From a checkpoint of a small sound classifier: widths [160, 240, 352].
Rows from block 3, named by matrix and row number. Rows with one number belong to one channel. Each number is 128 + 32 x the weight over its row's rms, rounded and kept within 0 to 255. All counts start at 0. After the name is the row's rms in percent of the matrix's.
# sq0: squeeze pointwise conv (model.blocks.3.sq.0.weight, 60x160x1x1), inputs 80-159
# e30: expand 3x3 conv (model.blocks.3.e3.0.weight, 120x60x3x3, transposed), outputs 10-19, a 3x3 kernel for each
sq0.0 098 [128 128 128 197 128 128 220 128 128 128 198 128 211 128 128 178 128 107 213 128  65 191 128 128 128 128 157 128 128 128 128  59  85 128 128  70 128 128  59 128 128 128 193 128 128 128 223 128 128 128 176 128 128 128 169  71 128 128 128 128 128  38 128 128  66 128 198 128 128 128 128 188 203  69 128  92 128 128 128 128]
e30.0 114 [128  89 128 128  65 128 103 128 128 128 183 128 128 128 160 128 128 128 128 165 128 128  75 128  99 128 128  35 128 128 128 100 128 159 128 128 157 128 128 215 128 160 195 128 128 128 128  66 128 182 128 128 128 128 128 128 128 128  91 128  69 128 193 128 128 128 128 128 128  94 128 128 128 196 128 236  80 128 157 128 128 128 128 128 128  74 167 103 179 128]
sq0.1 105 [128 128 128 128  74 128  52 128 128 186 128 204  83 128 128 128 128 128  53 128 128  78 128  79 128 198 128 128  49  77 128 128 189 128 188 128  33 128 128 128 165 128 128  87 188 128 128 176  52 128 198 128 182  95 128 128 128 128  84 128 128 128 128  93 128 169 128 128 128  99 128 128 128 128 128 128 128 128 128 128]
e30.1 099 [128 190 128 128 128 128 128 128 198 210  79 128 128  45 128 128 128 128 128 128 128  43 100 128  89 178 128 213 223 128 128 128 128 154 128 128 128  77  65  78 128 160 116 128 128 128 128 128 128 128 186 198 128 128 181 128 128  91 128 128 128 128 128 128 128 128 128 128 128 167 128 128 128 203 128 128 128 111 128 128 128 128 128 128  80 128 128 128  76 128]
sq0.2 086 [128 128  50  78  64 128 128 194 128 128 128 128 128 128 128 128 128 128  33 128 128 128 128 128 128  66 128 128 128 128 128 177 177 128 128  53 128  73 128 128 128 128 128  40 128 128 128 128  74  86 128 128 219 200 128 128  27 128 194 128 193 128 128 128 169  44 128 128 128 128 197  77 128 128  69 128 128 166 128 128]
e30.2 095 [128 128 188 128 128 128 128 128 128 183 128  84 128 128  87 128 175 209 128 128 128  54  50 128 128 211 128 128 128 128  30  58  85 128 179 128 128 128 128 128 128 155 167 128 128 128 128 102 128 104  93 184 128 182 164 231 128 128 128 128 128 128 128 128 128 206 128 219 128 128 178 128 128 169 128 175  79 128 128 164 128 128 128 128 128 165 172  62  97 128]
sq0.3 099 [128 128 128 128 128 128  46  71  62  70 164  80 128 128 128  82  89  72  35 128 128 128  84 128 128 128 128 128 128 128 128 128  95 128 181 172 128 128 128 128 128 168 128 128 128 128 128 128 128 128 128 183 128 103 128 128 128 158 128 166 128 128 170 128  73 178 128  76 128 128  85  81 128 128 128 128 128 128 128  89]
e30.3 093 [187 128  59 160 128 128 128 128 128 128  17 128 128 128 128 128 128  46 128  50 128 167 128 128 128 215 128 128 128 128 128 163 128 163  82 128 128 128 128 128 128 128 128 128 128  74 128  97 185 128 128  86 148 115 128 128 128  42 128 128 128 128 128 128 128  51 128 128 128 191 128 128  85 128 151  58 128 128  93 128 128  36 128 128 128 173 175 128 128 128]
sq0.4 090 [ 64 128 128 128 128 228  74 128  54 128 128 172 187 128  50  85 128  49 128 128 128 128  29 128 128 128 128 178 128 128 128 128 128 128 128 128 128 128 128 128 128 128  43 128  91 128 128  75 128 128 128 128 128 128 128  78 128 128 184 128 128 128 128 173 128 212 128 128  82 184  85 128 128 128 128 128 128 128 128 128]
e30.4 092 [128 128  31 128  67 208 128 128 128 128 128 184  60 128  72 165 128 128 195 128 128 128 128 128  52 128 128  50 128 128 128 128 128 128 128 128 128 128  91 128 128 128 128 128 128 167 128 128  86 128 128 164 128 128 128 166 128 128 128 128 128 128 161 128 128 128 205 128  63 128 128 128 128  38 128  97 128 128 128 128 128 128 128 128 128  76 128 128 128 128]
sq0.5 096 [128 128 240  34 181 128 128 128 128  72  28 162  84 128 128 128 128 128 128 189 128 128  68 128 128 177 128 128 161  82 128 128 128 128 128 128  71 128 170 128 128 128 128 128 128  57 128 128 218 128 128 128  78  84  75 128 128 128 128 165 162 128 128  58 128  80  25 128 182 128 179 128 128 128 186 128 128 128  32 128]
e30.5 096 [128 128  71 202 128 128  72 175 128 206 128 128 179 128 128 128  87 128  62 128 128 128 204 154 173 128 128 128 128  68 128 128 128 168 128 128 128  94 128 184 128 128 128 128 184 128 128  57 128 128 128 128 155  81 128 128 182 128 128 128 128 128 128  73 128 128 235 128 128 128 128 128  83 128 205 128 128 128  74  57 128 128 128 128 128 128 128  22 128 128]
sq0.6 105 [128 128 128 128 182 128 175  46  57 128 212 187 128 128  98  54 128  75 128 128 128 128  69 128 128 128 128 128 128 128 168  84 181 128 128 170 128 128 128 128 128 128 128 128 128 128 128  25 128 184 128 128  65 214 128 128 128  59  79  42 128  72 128 128 128 128 128 128  44 128 128 128 128 128 128 128  54 128 128 128]
e30.6 108 [128 128 128 128 128 128  75 128 188 128 212 128 183  67 128 128 128  73 128 128 166 128 137  91 128  89 157  70  75 100  87 128 128  44 128  76 128  62 128 128 206 128 128 128 128 102 157 128 128  67 128 128 128  40  87 128 165 128 128 184 128 128 128 128 185 128 128 128 108  33  93 147 128 128 128 128 128 128 155 128 128 128 128 128 128 154 211  81 128 128]
sq0.7 093 [128  88 128 128 128 128 128 103 128 207 128 128 128 128 128 128  88 128 128 128 128 201  77 128 128 242 128 128 192  72 191 128 179  87 128 184 163 214 128 128  80  46 128 128 128 128  70 128 128 128 128 128  89 128 128 128  69 128 128 128 206 128 128 128 128 128 128 128 128 128  97 128  81  83 128 210 128 186 128 128]
e30.7 093 [128 128 128 128  97 172  97 128  89 128  85 143 128 207 128 128  84 128  47 128 128 128 180  92 128  47 128 128  93 128 128 199 184 128 128 128 128 106 128  51 128 128 128  51  88 128  92 128 199 128 171  96 128 128 128 128 128 128 128  43 128 128 128 128 208 128 128 128 128 128 128 128 150 128 128  30 183 128 182 128 128  65 128 128 128 128 128 161 128 128]
sq0.8 096 [128 128 128 128 184 128 164 177 128 189 193  56 128 128 128 168 128  80 128 177 197 155 128  70  86 195 128 128 128 128 128 128 128 128 128 128 184 193 128 225 189 128  87 128 128 128  83 128 128  79 128 128 128 187 166 128 128 128 128 128  51 128 128 174 181 128 128 128 128 128 128 128 128 128 128 128 128 161 128 128]
e30.8 098 [128 128 128  72 128 178 128 128 128 128 128 128 128 171 128 128 128 128 128 128 128 128 151 128  65 117 181 128 128 128 128 128 128 128 128 128 170 148 128 128 128 128 128 128 128 128 128  45 128 211 186 128 128 128 128 128  97 128 128 128 128 171 128 128 128 128 128 128 128 173 128 144 128 120  52  68 128 128 128 173 128 128 128  90  56 128 128 128 128 163]
sq0.9 095 [179  74 128 255 128 128 128 128 128 169 172 128 128 178 128 128 128 128 128 128 128 128  82  82  88 191 128 128 128 172 128 128 128 128 166 128 128 228 128 128 128 128 128 128 128 204 128  31 128  69 128 128 217 128 128 128 128  52  32 128 128 167 128 128 128 128 157 128 128 128 128 128 128 128 128 128 128 128 128 128]
e30.9 108 [128 128 128 128 128 128 128 128 128 182  25  95 128 128 174  55 191 128  63 128 178 128 179 128 128 128 128 128 128  81  68 128  57 128 128 128 128 128 109 128  88 128 128 178 128 128 128 128  60 128 153 128  43 128 128 128 128 128 128 128 128 128 154 102 169  58  94 128 128 128 183 128 128 158 128 128 128 207 128 128 128  85 128 128  53 128 128 128 128 101]
sq0.10 112 [178 128 128 163 128 172 128 186 198  59  91 128 128 128 128 128 128 128 128 128 192 128 208 128 128 128 214 128 128 128 128 128 128 128  79 128 221  79 128 128 128 128 197  71 128 128 128  86  87  73  74 128  87 128 128 128 128 182 128 128 128 128 128 128 185 128 187 128  85 128  47 128 128 165 128 128 128 128 128 128]
e30.10 097 [128 128 128 128  58 128 128 128  81 233 128 128 128 128 128 128 128 128 128  48 128 128 128 128 128  78 128 128 128 128 128 128 128 128 128 128 128 128 128 128 128 154 128  89 198 128 128  77 128 128 193 128 166 128 128 128 128 128 240 128 180 110 163 128 128 128 128 160 128 128  75 128  63 128 188 128 128 128 153 128 128 128 128 128 203 128 128  92 128 128]
sq0.11 104 [128 128 128 128 128 128 128 128  77 128 172 128 128 128  39 128 128  75 128 186 128 128 128 128 175 128 128 128 128 128 128  77 128 128 169 128 128 128 128 128  52 128 128 128 128 128 128 128 128 128  76 128 128 243  61  69 128 128 128 128 207 176 128 128 198 128 128 179 178 128 128 128 128 151  81 128 128 128 128 128]
e30.11 098 [ 89 128 128  36 103 224 128 128 128 183 128 128 128 128 128  69 128 128 128 201  83 128 128 128  68 128  71 128 156 128 128 128 128 128 128 166  65 174 128 128  85 181  54 128 128 128  69 178 128 167 128 128 128 128 128 197 128 128 128 128 128 128 128 178 128 128 128 128 128  56 159 128 128 128 128 128 181 128 128 128  96 158  61 128 128 128 101  93 174 128]
sq0.12 098 [128 128 128 128  70 128  39 128 128 176  68 128 128 238  71 128 128 128 128 188  56 128 195 128 188 128 128 128 128 128 128 128  86 128  82 128 128 128 128 128 128 128  62 128 176  58  97 128 128  81  59 128 160 128  75 128 128 128 128 128 128  63 128 128  57 128 128 128 177 128 128 128 213 128 177 223 128 128 128 128]
e30.12 098 [128 101 128 250  92 104 149 128  68 128 128 128  69 128  87 128 128 128 215 128  40 128 128  70 128  82  97 128 128 128 128  37 216 128 128 160  92 128 183 128 128 100 176 128 128 128 128 128 215 128  88  32 128 128 101 128  81 128 128 128 166 128 128 128 128 199  52 128 128 128 128 128 128 128  64 128 128 128  71  77  69 190 128 128 204 128 128 128 128  85]
sq0.13 102 [128 128 225 179  76 128 128 128 128 128 128 128 128  88 128 164 128 128  61 128  75 162  83 128 154  64 128 128 128 128 177  69 187 128 128 128  85 128  79 128 128 187 128 128 128 128 128 128 232 153 128  90 128 128 128 128 227 128 128 128 128 128 128 128  86 128 128 128 181 213 128 184 128 128  81 128  67 128  91 128]
e30.13 096 [ 43 128 128 238 128 128 128 128 128 191 128  66 128 128 128 198 128 128 169 128 128  64 197 128 128 128 128   0 217 128 128 128 128 128  71 128 128 231 128 128 128 128  65 128 128 128 128 105 128  49  68 128 128 128 128 128 128 128 128  88 128 128 128 128 128 128 128 153 128 128 128  91 128 226 128 128 128  86 128 128  76 191  97 128  91  80 128 128 128  71]
sq0.14 109 [174 128 178 128 196 168 128 128 128 128 128 169  70 128 201  73 128 128 128 195 154 128 128  61 128 128  88 128 128 128 128 128 128 128 196 128 146 128 128 128 128 128 128 128 168 128 128 128 184 167 128 128 194 128 128 128 128 207  18  48 210 128 128  67 128 128  90 128 128 128  91  96 192 128 128 128 128 128  73 128]
e30.14 101 [183  84 128 128 188 128  68 188 128 128 183 184 128 148 218 174 128  23 128 128 174 128 128  22  66 128 128 156  82 102  91 128 128 128  75 128 128 128 128 128  90 167 128  86 128 128 128 128  56 128 210 128 128 128 160 164 128 128  60 196  67  92 128 128 179 128 188 128 106 194  70 128 128 128 128 128 151 128 128 128 128 128 128 128  14 154 128 128 181 128]
sq0.15 096 [128 128 128 179 128 128 128  77 128 128 128 128 128 128 210 128 128 128 128  90 128 183 128 128 128 128 128 218 128 128 128 128 128 128 128 128 128 128 128  85  63 128 128 179 128 128 128 128 128 128 128 128 128 128 128 128 128 218 197 128 128 128  52 128 128  93 128 128 128 128 128 186 128 128 128 128 243 128 128 128]
e30.15 105 [ 87 128 128  66 128 128 128 128 224 128 128 128 128 128 128 128 128 128 128 128 173 128 128 199 128  86 128 161 181 128  65 173 128 128  72 128 128 128  79 128 128 128  64  31 128 128 128 208 128 128 128 189 162 128 128 128 128  92 128 128 128 128 128 128 128 128 128 128 128  73 189  81 128 215 128 128 128 128 107  68 128 128 128  78 226 128 108 128 128 128]
sq0.16 095 [ 52 174 128 128 186 128 193 128  55 189 128  96 177 128 128  34 191 128  93 128  81  85 128  92 128 128 201 128 128 179  65 128 128 128 180  65 128 128 128 128 128 174 128 128 128 128 128 128 207 128 128 170 128  70 128  94 128 128 128 128 128  61 128 128  52 128 128 128 128 128  65 128 173 166 128 169  75 128 128 128]
e30.16 093 [128  76 128 128 128 128 128 128 186 128 128 128 148 128 128 128 128 128 128 128 167  77 128 128 128 128 128  34 175 128 128 170 192 128 128 128 128  61  82 187 128  34 128 128 128 128 128 128 128 128 128 128 128 128  78 128 128 128 128 128 128 128 194 128  23  70 128 128 128 128 128 128 128 128 128 128 171  94 128 166 128  40 128 187 128 200 206  87 128  86]
sq0.17 106 [ 52 204 173  96 128 128 128 128 128 128 128 128 191 128 160 172 128 128 128 128 128 172 178 176 128 128 207 206 128 128 128 128 128  60 128 128  98  83 128 128 176 179 128 128 128 188  72  81 128 128 128 128 128 128 128 128 128 128 216 128 128 189 161  57 171 128 128  78 128 180 128 128 158 128 185 128 225 197 128 128]
e30.17 104 [128 128 128 128 217 128 191 128 128 128 128 128 128  80  16  80 128 128 192  89 128 128 128 128 128  81 167  94 128 128 168 128  76 128 128 193 128 128 162 128 128 128 128 128 128 128 231 128 128 128 128  97 128 128 128 128  52 128 128 233 128 128 128 128 128  28 128  98 128  38  97 128 128 161 128 180 238 128 128 128  86 128 128  52 128 128 128 191 128 128]
sq0.18 105 [128 128 170 180 128  83  75 128 128 128 167 128 178 128 128  63 181 183  46 128  32 172 160 128 128 128 128 128 128 185 128 128 175 128 183 181  85 172  62 128 128 128  45 128  89 128  46 128 128  75 128 128 128 128  59 128 128 128 128 128 128 128 128 128 128 128  77 128 128  89 128 128 187 128 128  80 128  75 128 128]
e30.18 107 [128 167 128 128 128 128 170 128  85 128 128 128 128 128 128 128 128 128 128 203 128  98 128 128 128 128 226 193 128 128  66 128 128 181 128  81 128 128 128 128 128 217  43 128 128 128 128  46 128 128 179 128 128 128 203 128 128 128 128 128 128 128 128 102 152 128 128 128 173 128 128 103 128 167 128 128  71 128 128 151  62  88 128 128 128 178 128 128 128  69]
sq0.19 098 [128 128 128 128 128 128 128  91 128  95 128 128 128 168 128 128 230 128 128 128 128  78  77  66 128 128 128 174 128 128 128 128 128 128 189 128  88 128 128 128 128 128 128 128 254 128 128 128 128  93 128 128 128 128  99 128 128 128 128  74 128 128 128  83 128  73 128 128 128 128 128 224 202 128 128 128  69 128  37 156]
e30.19 091 [128 128  70 128 214 160 176  64 128 128 128 128 128 128 128 128 128 128 128 128  57 128 128 218  66 187 128 128 128 128 128 128 191 128 128 128 128 128 128 128  27 128 128 128 128 128 128 128 128 185 128 128  68 194 148 128  58  64  81 128 128 128 128 128 128 111  55 128 128 128  52 228 172 128 128 128 128 128 128 223 212 128 128  68  77 128 165 128 128  85]
sq0.20 114 [180 128 183 165 128  76 128  65 128 128 166  68 128 128 128 128 128 227 128 128 128 128 163 128 128 128  94 128  69 128 128 128 166 173  73 128 179 164 128 100 211 128 128 128 128 128 128  90 166 192 128 128 128 128 128 128 128 128 168 128 128  74 128 128 211  82  79  67 128 128 128 128  89 128 128 128 128 128  52 128]
e30.20 106 [128 128 128 165 128 128 128 128 219 174 128 128 128  85 128 128  76 219  66 235 128 128 128  79  81 128 230 128 128 128 128 128 128 128  59 128 128 128 128 202 128 128 128 128 128  59 128 219 189 163 128 128 128  50 128 128  79 128  81 128 128 128 128 128 171 128 183 128 128 128 128  85 128 128 173 128 155 128 128 128 128 128 128  96  81 128 128 157 128 128]
sq0.21 100 [128 128 200 128 128 179  86 128  74 128 128 128 128 128 128  62 128 128  85 128 128  75 128 103  55 128 128 174 128 175 128 128  86 128 128 128 202 128 128  66  96 128 128 193 128 128 128 128 128 128 128 185 128 128 185 128  76 128 128  94 128 128 185 128 128 128 128 128 128 128 128 128 168 128 128 128 128 160 128 128]
e30.21 100 [128 171 128  66  92 128 167 128 128 128 128 128 128 128  88 128 128 128 162 128  64 128 128 128  66  89 128 128  59 207 161 128 128 128 193  28 128 128 128 128 128 128 128 128 128 128 128  56  82  86 128 176 128 128 186  91 169 105 128 154 128 213 174 128  79 128 176 128 128 128  69 128 128 128  71 128  96 128  74 128  75 128 128 203  63 128 128  88   9 128]
sq0.22 105 [128 128 128  62 185 128 128 128 193 128 128 218 158 128 128 169 128 128 128 128 128 128 157 128 128 128 128 128 128 128 191 128 171 128 128 128 220 128 128 128 128 128 128 226 128 128 176 128 128 128 128 128 128 128 197 128  57 128 128 128 128 128 128 128 178 128 128 128  54 128  89 128 128  84 128 191  80 251 198 128]
e30.22 099 [128 128 128   0 128 128 128 128  65 128 128 128 128 143  70 128 128 100 128 203 128 128 149 128 128  74 180 128  77 128 128 128 128  32 204 128 209  53 199 128 128 128 128 128  39 128 128 128 128 241 128 128 128  75 128 128 128 128  64 128 128 128 128  76  75 128 128 128 128 186 128 128 128 128  72 128 128 128 128 176 128 128 128 128 128 128 173 128 178  85]
sq0.23 096 [ 69 128 182 128  73 128  82  48 128 179 128 185 128 128 128 213  47 128  86 163  62  81 128 128 128 128 128 128 128 128  91 128 128 173 128  83 167 128 214 128  69 128  68 128 166 128 128 128 128 128 128 128 128 128  82 128 128 203 203 128 182 128 128  65 172  64  87  78 128 128 128 128 128 128 128 128 128  78 211 128]
e30.23 101 [ 57  81 173 185 169  80 128 128 128 128 128  46 128 128 128 128 128 128 128 128 128 128 128 128 128 128  55 128 128 128 128 128 128 128 128 128 128 128 128  92 128 128 128 128 218  84 128 128 194 146 128 128 128 128 128 128   0 128  97  85 128 128 128 128 210 192 128 116 128 128 128 128 141 128  60 128 128 187  87 182 107 128 128 128 128  89 128  56 188 128]
sq0.24 088 [128 128 128 128 128 128 128 128 128 128 128 178 128 128 128 128 128  66 209 128 128  68 128 128 128 200 128 128 128 233 128 128  84 128 128 128 128 128 128 190 128 128 128 186 128 128 128  88 128 128 178 128 128 128 128 193 128 195 128 128 128 128 128 128 128 197 209 128  87 128 128 128 128 128 221  53 128  76 185  64]
e30.24 116 [128 128 250  57 152 128 178  90 128 199 128 179 128 128 128 128 128 128  94 128 170 192 128 128 128  58  58 128 128 128 128 211 181 128 128 128 128 128  72  99 128 128 128 198 128 128 128  81  81 128 163 128  57 128 243  94 128  80 128 128 128 128 128 128 128 128 155 128 190 128 173 112 114 128 128 128 128  87  64  94 128 128  61 164 128 128 128 169 128 128]
sq0.25 096 [128  79 128 128 128  65 128 180 128 180 128  93 128  43 128  78 128  61  79 128 128 128 128 128  78 128 128  86 128  65 128 128 128 128 128 128 128 164 128 216  26 128  72 128 128 128 128  65 128  51 128 128 128 128 128  81 128 128 128 128 128  57 128 128  86 128 128 128 128 128 128 128 128  71 159 128  62  77 128 128]
e30.25 106 [128 187 215 128  68 128 128  48 128 128 128 128 128 128 128 128 128 128  37 128  35 128 128 128 128 128 128  87 128  88 128 128 181  17  98 128 128 128  70 128 128 128 158 171 128 128 128  32 128 128 128 212 128  99 128 128 128 128  92 128  60 158 128 128 175 128 128 128 128  95 128 128 195 108 128 186  72  31 128 128 128 128 128 128 128 128 169 128 128 115]
sq0.26 102 [ 55 128 128 128 199 166 128  84 128 128 182 128  53 128 128 128 128 172 128 128 172 128 128  98 128 128 161  29  80 128 167 128 128 128 128 128 128 128 128 128 128 128 193 128  52  71 128 128 191 128  65 128 128 128 128 128 128  95 128 128 200 128 128 128 128  99 128 128 128 128 128 128 128 128  69 128 128 128 128 227]
e30.26 089 [181  74 128 128 128 128 128 128 128 128 128 128 188 128 128 128 128  65 195 128  98  57 128 128 128 128 128 128 128 128 128  44 128 128 128 128   0 211 128 128 128 128 162 128 128 128  52  40  59 128 194 128 128 128 128 185 128  69 103 128 102 246 128 151 211  69  58 128 128 201 128 128 128 184 128 128 128 128 128 101 128 128  79  91 128 128 128  67 250  24]
sq0.27 100 [128 186 128 128 128 178 128 128 128 128 128 128 128 128 128 128  77 128  71 128 128 128 128  92 128 128 128 128 128 128 128 128 128  53 128  88 128  65 128 128 176 128  42 128 128 128 128  62 128 128 128 128  82 195 167 128 202  74  70 128 128 128 128 128 128  93 128 128 128 128  89 128 128 128 128  90 128 128 128 128]
e30.27 101 [128 128  82  82  95 128  98  55 128 128 128  56 128 128  92 154  84  96 128 128  40  73 128 161 128 161 128  87 155 128 160 163 128 128 128  98  48 206 128 128 128 128  99 128 128 208 128 128 128 128  58  78 128 128 128 128 146 181 128 128 128  82 128 128 128 128 128 128 150 128 191 128 128 128 128 128 128 128 128 128 128 128 128 128  79 128 128 128 128 202]
sq0.28 106 [128 177 185 128 128 180 128 202 128 128 128 212 128 128 128 199 128 128 128 128 128  30  97 128 190 128  76  83 128 128 128 163 128 128 164  96 128  89  79 128 128 128  76 128 128 128  94 128 128 128 207  72  83 128 128 128  89 128 128 183  94 128 128 128 200 185  57 183 196 128 128 128  71 128 128 128 128  75 128 128]
e30.28 099 [166 128  73  75 128 128 128 128 128 215 128 128 128 128 128 128  96 128 128 168 128 128 128 149 128 128 104 201 128 158 128 128 128 128 128 189 128 128  67  90 128 182 128 128 128 128 101 128  53 128 128 128 128 128 224  92 128 128 128  91 128 128 128 128  84 177 128 128 128  72 128 128 178 128  61 128 128 128 128 128 128  71 106 128 213 128 128  62 207 128]
sq0.29 093 [ 71 128 128 128 128 128 128 128 128 128 128  55 128 128 128 128 128 128  51 128 128 128 128 128 128 128 128  73  83 128 128 128 128 128 128 128 128 128 128 128 128 128 128  84  73 128 128  39 128 128 128 128 128 128 128 128  59  61 128 128 128 128 128 128 181 191 128 128 128 128 128 128 128  85 128  72 128 128  53 128]
e30.29 096 [230  83 128 203  32 128 128 158 128 128 128 177 128 103 128 128 128 128 249 128 128 211 184 128 128 128 128 128  29 128 128 128 128 128 128 128 128 128  53 128 178 128 128  95 128 128 128 128 128 167 128 128 192 128 128 128 128 128 128 128 128 128 128 190 171 157 128 128 128 128 220 128 128 107 128 128  77 128 168 183  82 128 128 128 128 225 128 128 128  80]
sq0.30 096 [128 128 128 128 128 184 252 128 128 128 128 128  48 167 128 128 195 128 128 128 192 128 173 128 128  85 128 128 128 128 128 178 128 128  57 128 128 128 128 128 128 184 128 128 128 128 128 169 172 128 170 128 128 128 128 168 205 128 128 128 128  57 128 128  99 128  45 128 128 128 128 128  84  81 128 191 128 205 128 212]
e30.30 096 [128 128  64 128 128 149  58  72 128  43 128 128  49  52 198 128 128 128 128 128 181  81  96 128 161 128 128 128 128 128 192 128  56 128  76 112  47 128 128 128 128 128 128 128  92 173 128 128 190 110 128 128 155 128 128 128 209 128 128 128 128 128 128 128 128 128  88  80 128 187 157 128 128 178 128 128 128 128  70 128 128 128 128 128 128 128 128 128  58  98]
sq0.31 103 [128 128  84 128 236 165 128 128 128  79 128 128  85 128 128 128 128 128 128  43  65 128 223 171  81 171 128 128  92 128 128 128 128 164 196 128 128 128 128 128 128  70 128 128  67  76 128  76 128 128 128 187 128 173 128 128 128 128 128 196  99 128 128  67 128  64 128 128  61 128 156  77 128  50 179 192  54 128 128 128]
e30.31 101 [128 128 128 128 128 128 128 128 128  65  77 128 128 128 128 150 128 156 185 128  58 128 128 128 128 128 163 128  23 128 160 128 128 128 209 128 154 128 128 128 128 128  49 128 100 128  95 181 159 128 187 128 128 128 128  48 128 128 155 128 128 167 216 128 128 128 128 128 128 128 173 128 128 128 128 128  66 128 128 128 128 128 128 128 128 128 128 128 128 128]
sq0.32 088 [128 128  20  44 128 188 128  63 128 128 128  74 128  67  73 128 171 128 128 128 128 128  83  38 128 128 128 128 128 128 128 128 128 128 128 128 128 128 128 128 128 181 128 128 128 128 128 128 128 128 128 207 128 128 186 128 128 128  46 128 184 128 128 128  69 128  68 128 174 128 128 128  81 128  89 128 128 128  86 196]
e30.32 097 [128 128  70 128 128 192 128 128  36 197 128 128 194  84 128 191 128 148 128 154 128 128  87  62 128 128  72 128 128 128 128 128 128 128 128 128 128  61 222 128 128 128 128 128 128 128 102 100 128 128  78 162 128 163 128 128  74 128 128  83 150 128 128 128 128 157 128 128 128 175 128 128  94 128 154 128  57  86 128 128 169 128 128  68 128 128 128 128 128 207]
sq0.33 093 [128 128 128 128  54 128 188 128 128 128 128 128  50 128 128 128 128 172 128  86 128 128 128 128 128  66 187 128 128  79 128 128 128 128 128 128 128 128   4 128  96 128 128  69 128 128 192 128 192 128  93  92 175 128  56 128 128  89 128 128 128 128 128 128 128 128 128  28 183 128 128 128 128 128 128 128 128 128 182 167]
e30.33 089 [128 128 128 128 128  65  68 196 128 128 128 128 128 128 128 128 128 128 211 128 168  88 128 128 128 128 128 128 128 128  83 128  17 128 128 128 128 128  86 128  90 128 128 128 128 128 128  72 128 128 128 128 128 128  84 128 128 128 128 128 128 128 162 128 128 215 128 128  97  51 128  97 128 128 128 102 128 128 155  80 166 128 128 128 128 128 128  34 128  76]
sq0.34 094 [204 173 128 128 128 128  89 172 128 128 128 214 178 128 128 186 128 128 234 128 128 128 128 128 192 128  85 128  71 128 128  81 128 177 128 128 128 172  41  78 128 128 128  93 128 238 128 128 128 186 199  77 128 128 128 128 128 128 128 128 128 128 128 128 128 128 128 128  93 128 194 179 202 128 128 128 128 201 128 128]
e30.34 102 [152 128 197  66 254 206 128 128  39 128 128 210 252 128 128  79 128  93  89 128 128 128 128 128  90 128  81 128 149  70 128 128 128 128 128 128 128 128 128 128 128  79 178 128 128 128 128  71  70 128 169 169 179 128 128  80 128 128 128 128 128 128 128 180  96 128 128 128 128 128 128 128 128 187  54 176 128 128 128 202 128  52 128  58 128 128 128 128 128  70]
sq0.35 098 [128 128 128 128 128 128 128 128 128 128 128 184 128 165 128 128 128 128  83 128  76  85 128 128 128 128 128 128  81 128 128 186 183 128 224 128 128 128 128 128  67  84 128 128 189 128 128 128 128  52 128 128 128 128 128 191 128 128 202 214 128 128 128 128 128 128 128 128 128 185 128 128 128 128  65 128 128 128 128 128]
e30.35 096 [ 72 166 128 128 128 158 128 185 128 128  67 128 128 128 128 186 188 128 128 128 128 128 150 128 128 128  92 128 128 128 128 128 128 128 128  71 174 128 128 128 128 158 128 128 171 128 175  91 128 128 187 128 128 128 128 128  57 128 128  29 199 128 168 128 128 128  89 128 128 128 128 128 128 176 128 128 158 128 128 128 128 128 128 128 128 154 128 164 128 128]
sq0.36 101 [180 128 128 201  89 128 128 128  62 128 214  69 128 128 128 128  85 128 128 128 128 128 128 104 128 128 128 184 128 128  76  55 128 128  70 101 128 128 128  90 193  95 128 166 128 128 128  68 128 128 128 128 128 128 177 128 178  81 128  34 128 128 128 128 128 178 180  46 128 128 128 128 128  80 158  79 128 173 128 128]
e30.36 098 [128 128 128 128 128 128 128 128 195 128  77 128 128 128 128 128 128 128 128 128 128  90 128 128  49 128 172  76 128  19 128  87 128 128 128  99 128 179 128 128 177 128 108 193 128 128 128 197 128 128 128 161 128 162 128 128 128 167 128 128 128 128  79 128 128 128 158 128 128 204 169 128 128 128 128  87 128 128 128 128 128  45 128 128 194 128 128 197 128 128]
sq0.37 101 [ 71 128 128 128 199 128 128 128 128 128 179 128 128 128 128 128 128 128 174  73 128 128  51  79  93 128  59 128 174 128 203 128 128 128 128 128 128 238 179 190 234 128 199 128  48  85 128 128 128 128 128 168 128 187 128 128  85 128 128 128 128 187  80 128 128  93 174  68 175 128  73 128 128 128  90 128  98 128  87 128]
e30.37 101 [128  72 128 128 128  83 128 128 128 128 128 128 128 128 225 128 128 194 128 128 128 128 128 128 128 128 128 128  60 128 128  76 128 128 128 227 128 173 128 128  67 128 128 128  73 128 128 128 128 128  41 128 128 100 128  81 128 128 128  74 128 128  69 128 160 128 128 128 128 213 115 128 128  82 157  71 128 128 128 210 128  98 128  81 128 128 128 128 161 128]
sq0.54 092 [128 193  55 128 128 128  54 128 128 128 173  79 169 128 128 128 128 128 201  88 190 128  66 128 128 128 128 128 128 128 184 184 203 128 128 128 167 194 128 128 128 154 214 128 128 128 128 128 128 128 128 128 128 128 128 128 128  84 128 193 128  62 128 128 128 128 128 172 128 128 128 128 128 173 128 128 128 166 128 197]
e30.54 108 [128 157 128 128 245 128 128 128 128 128 128 236 128 128 192 128 128 128 128 128  54 128 128 158 128 128 128 182 128 128  95 154 128 128 128 128 152 128 128 128 128 128 148 128 128 128 128 128  89 128 168 128 128 128  70 128 128 195 128 180 128  81 128 128 162  72 128  97 128 105 128 128 128 128 182 200 128 201 128 128  86 128 128 128 176 128 128 153 128 128]
sq0.55 102 [128 128 128  56 128 128 128 128 128  75 128 190 128 128 128 128 128  75 128  59 128 128 128 187 128 128 168  78 128 128 128 128  74 128 128 203  78  56 128  49 128  44  81 128 128 128 128  85 128 128 128 128  83 128 128 128 128 162 128 226 128 128  77  97 128 128 128 128 128 128 128  74  69 200 128 128 187 128  54  79]
e30.55 106 [128 128 128 128 128  60 128 128 128 128 175 187 128 128 128 102 128 128 128  52  78  93 165 128 128  88 128 128 128 128 128 128 128 128 128 128 151 128 128  62 128 128 128 128 128 128 128 181 188  89 128 128 128  76 128 128 201 128 128 128 141 128 128 128 128 128 128  76 128 128 128 128 204 128 128  71 128 182 128 128 128 128 128 128 128 128 128 128 128 128]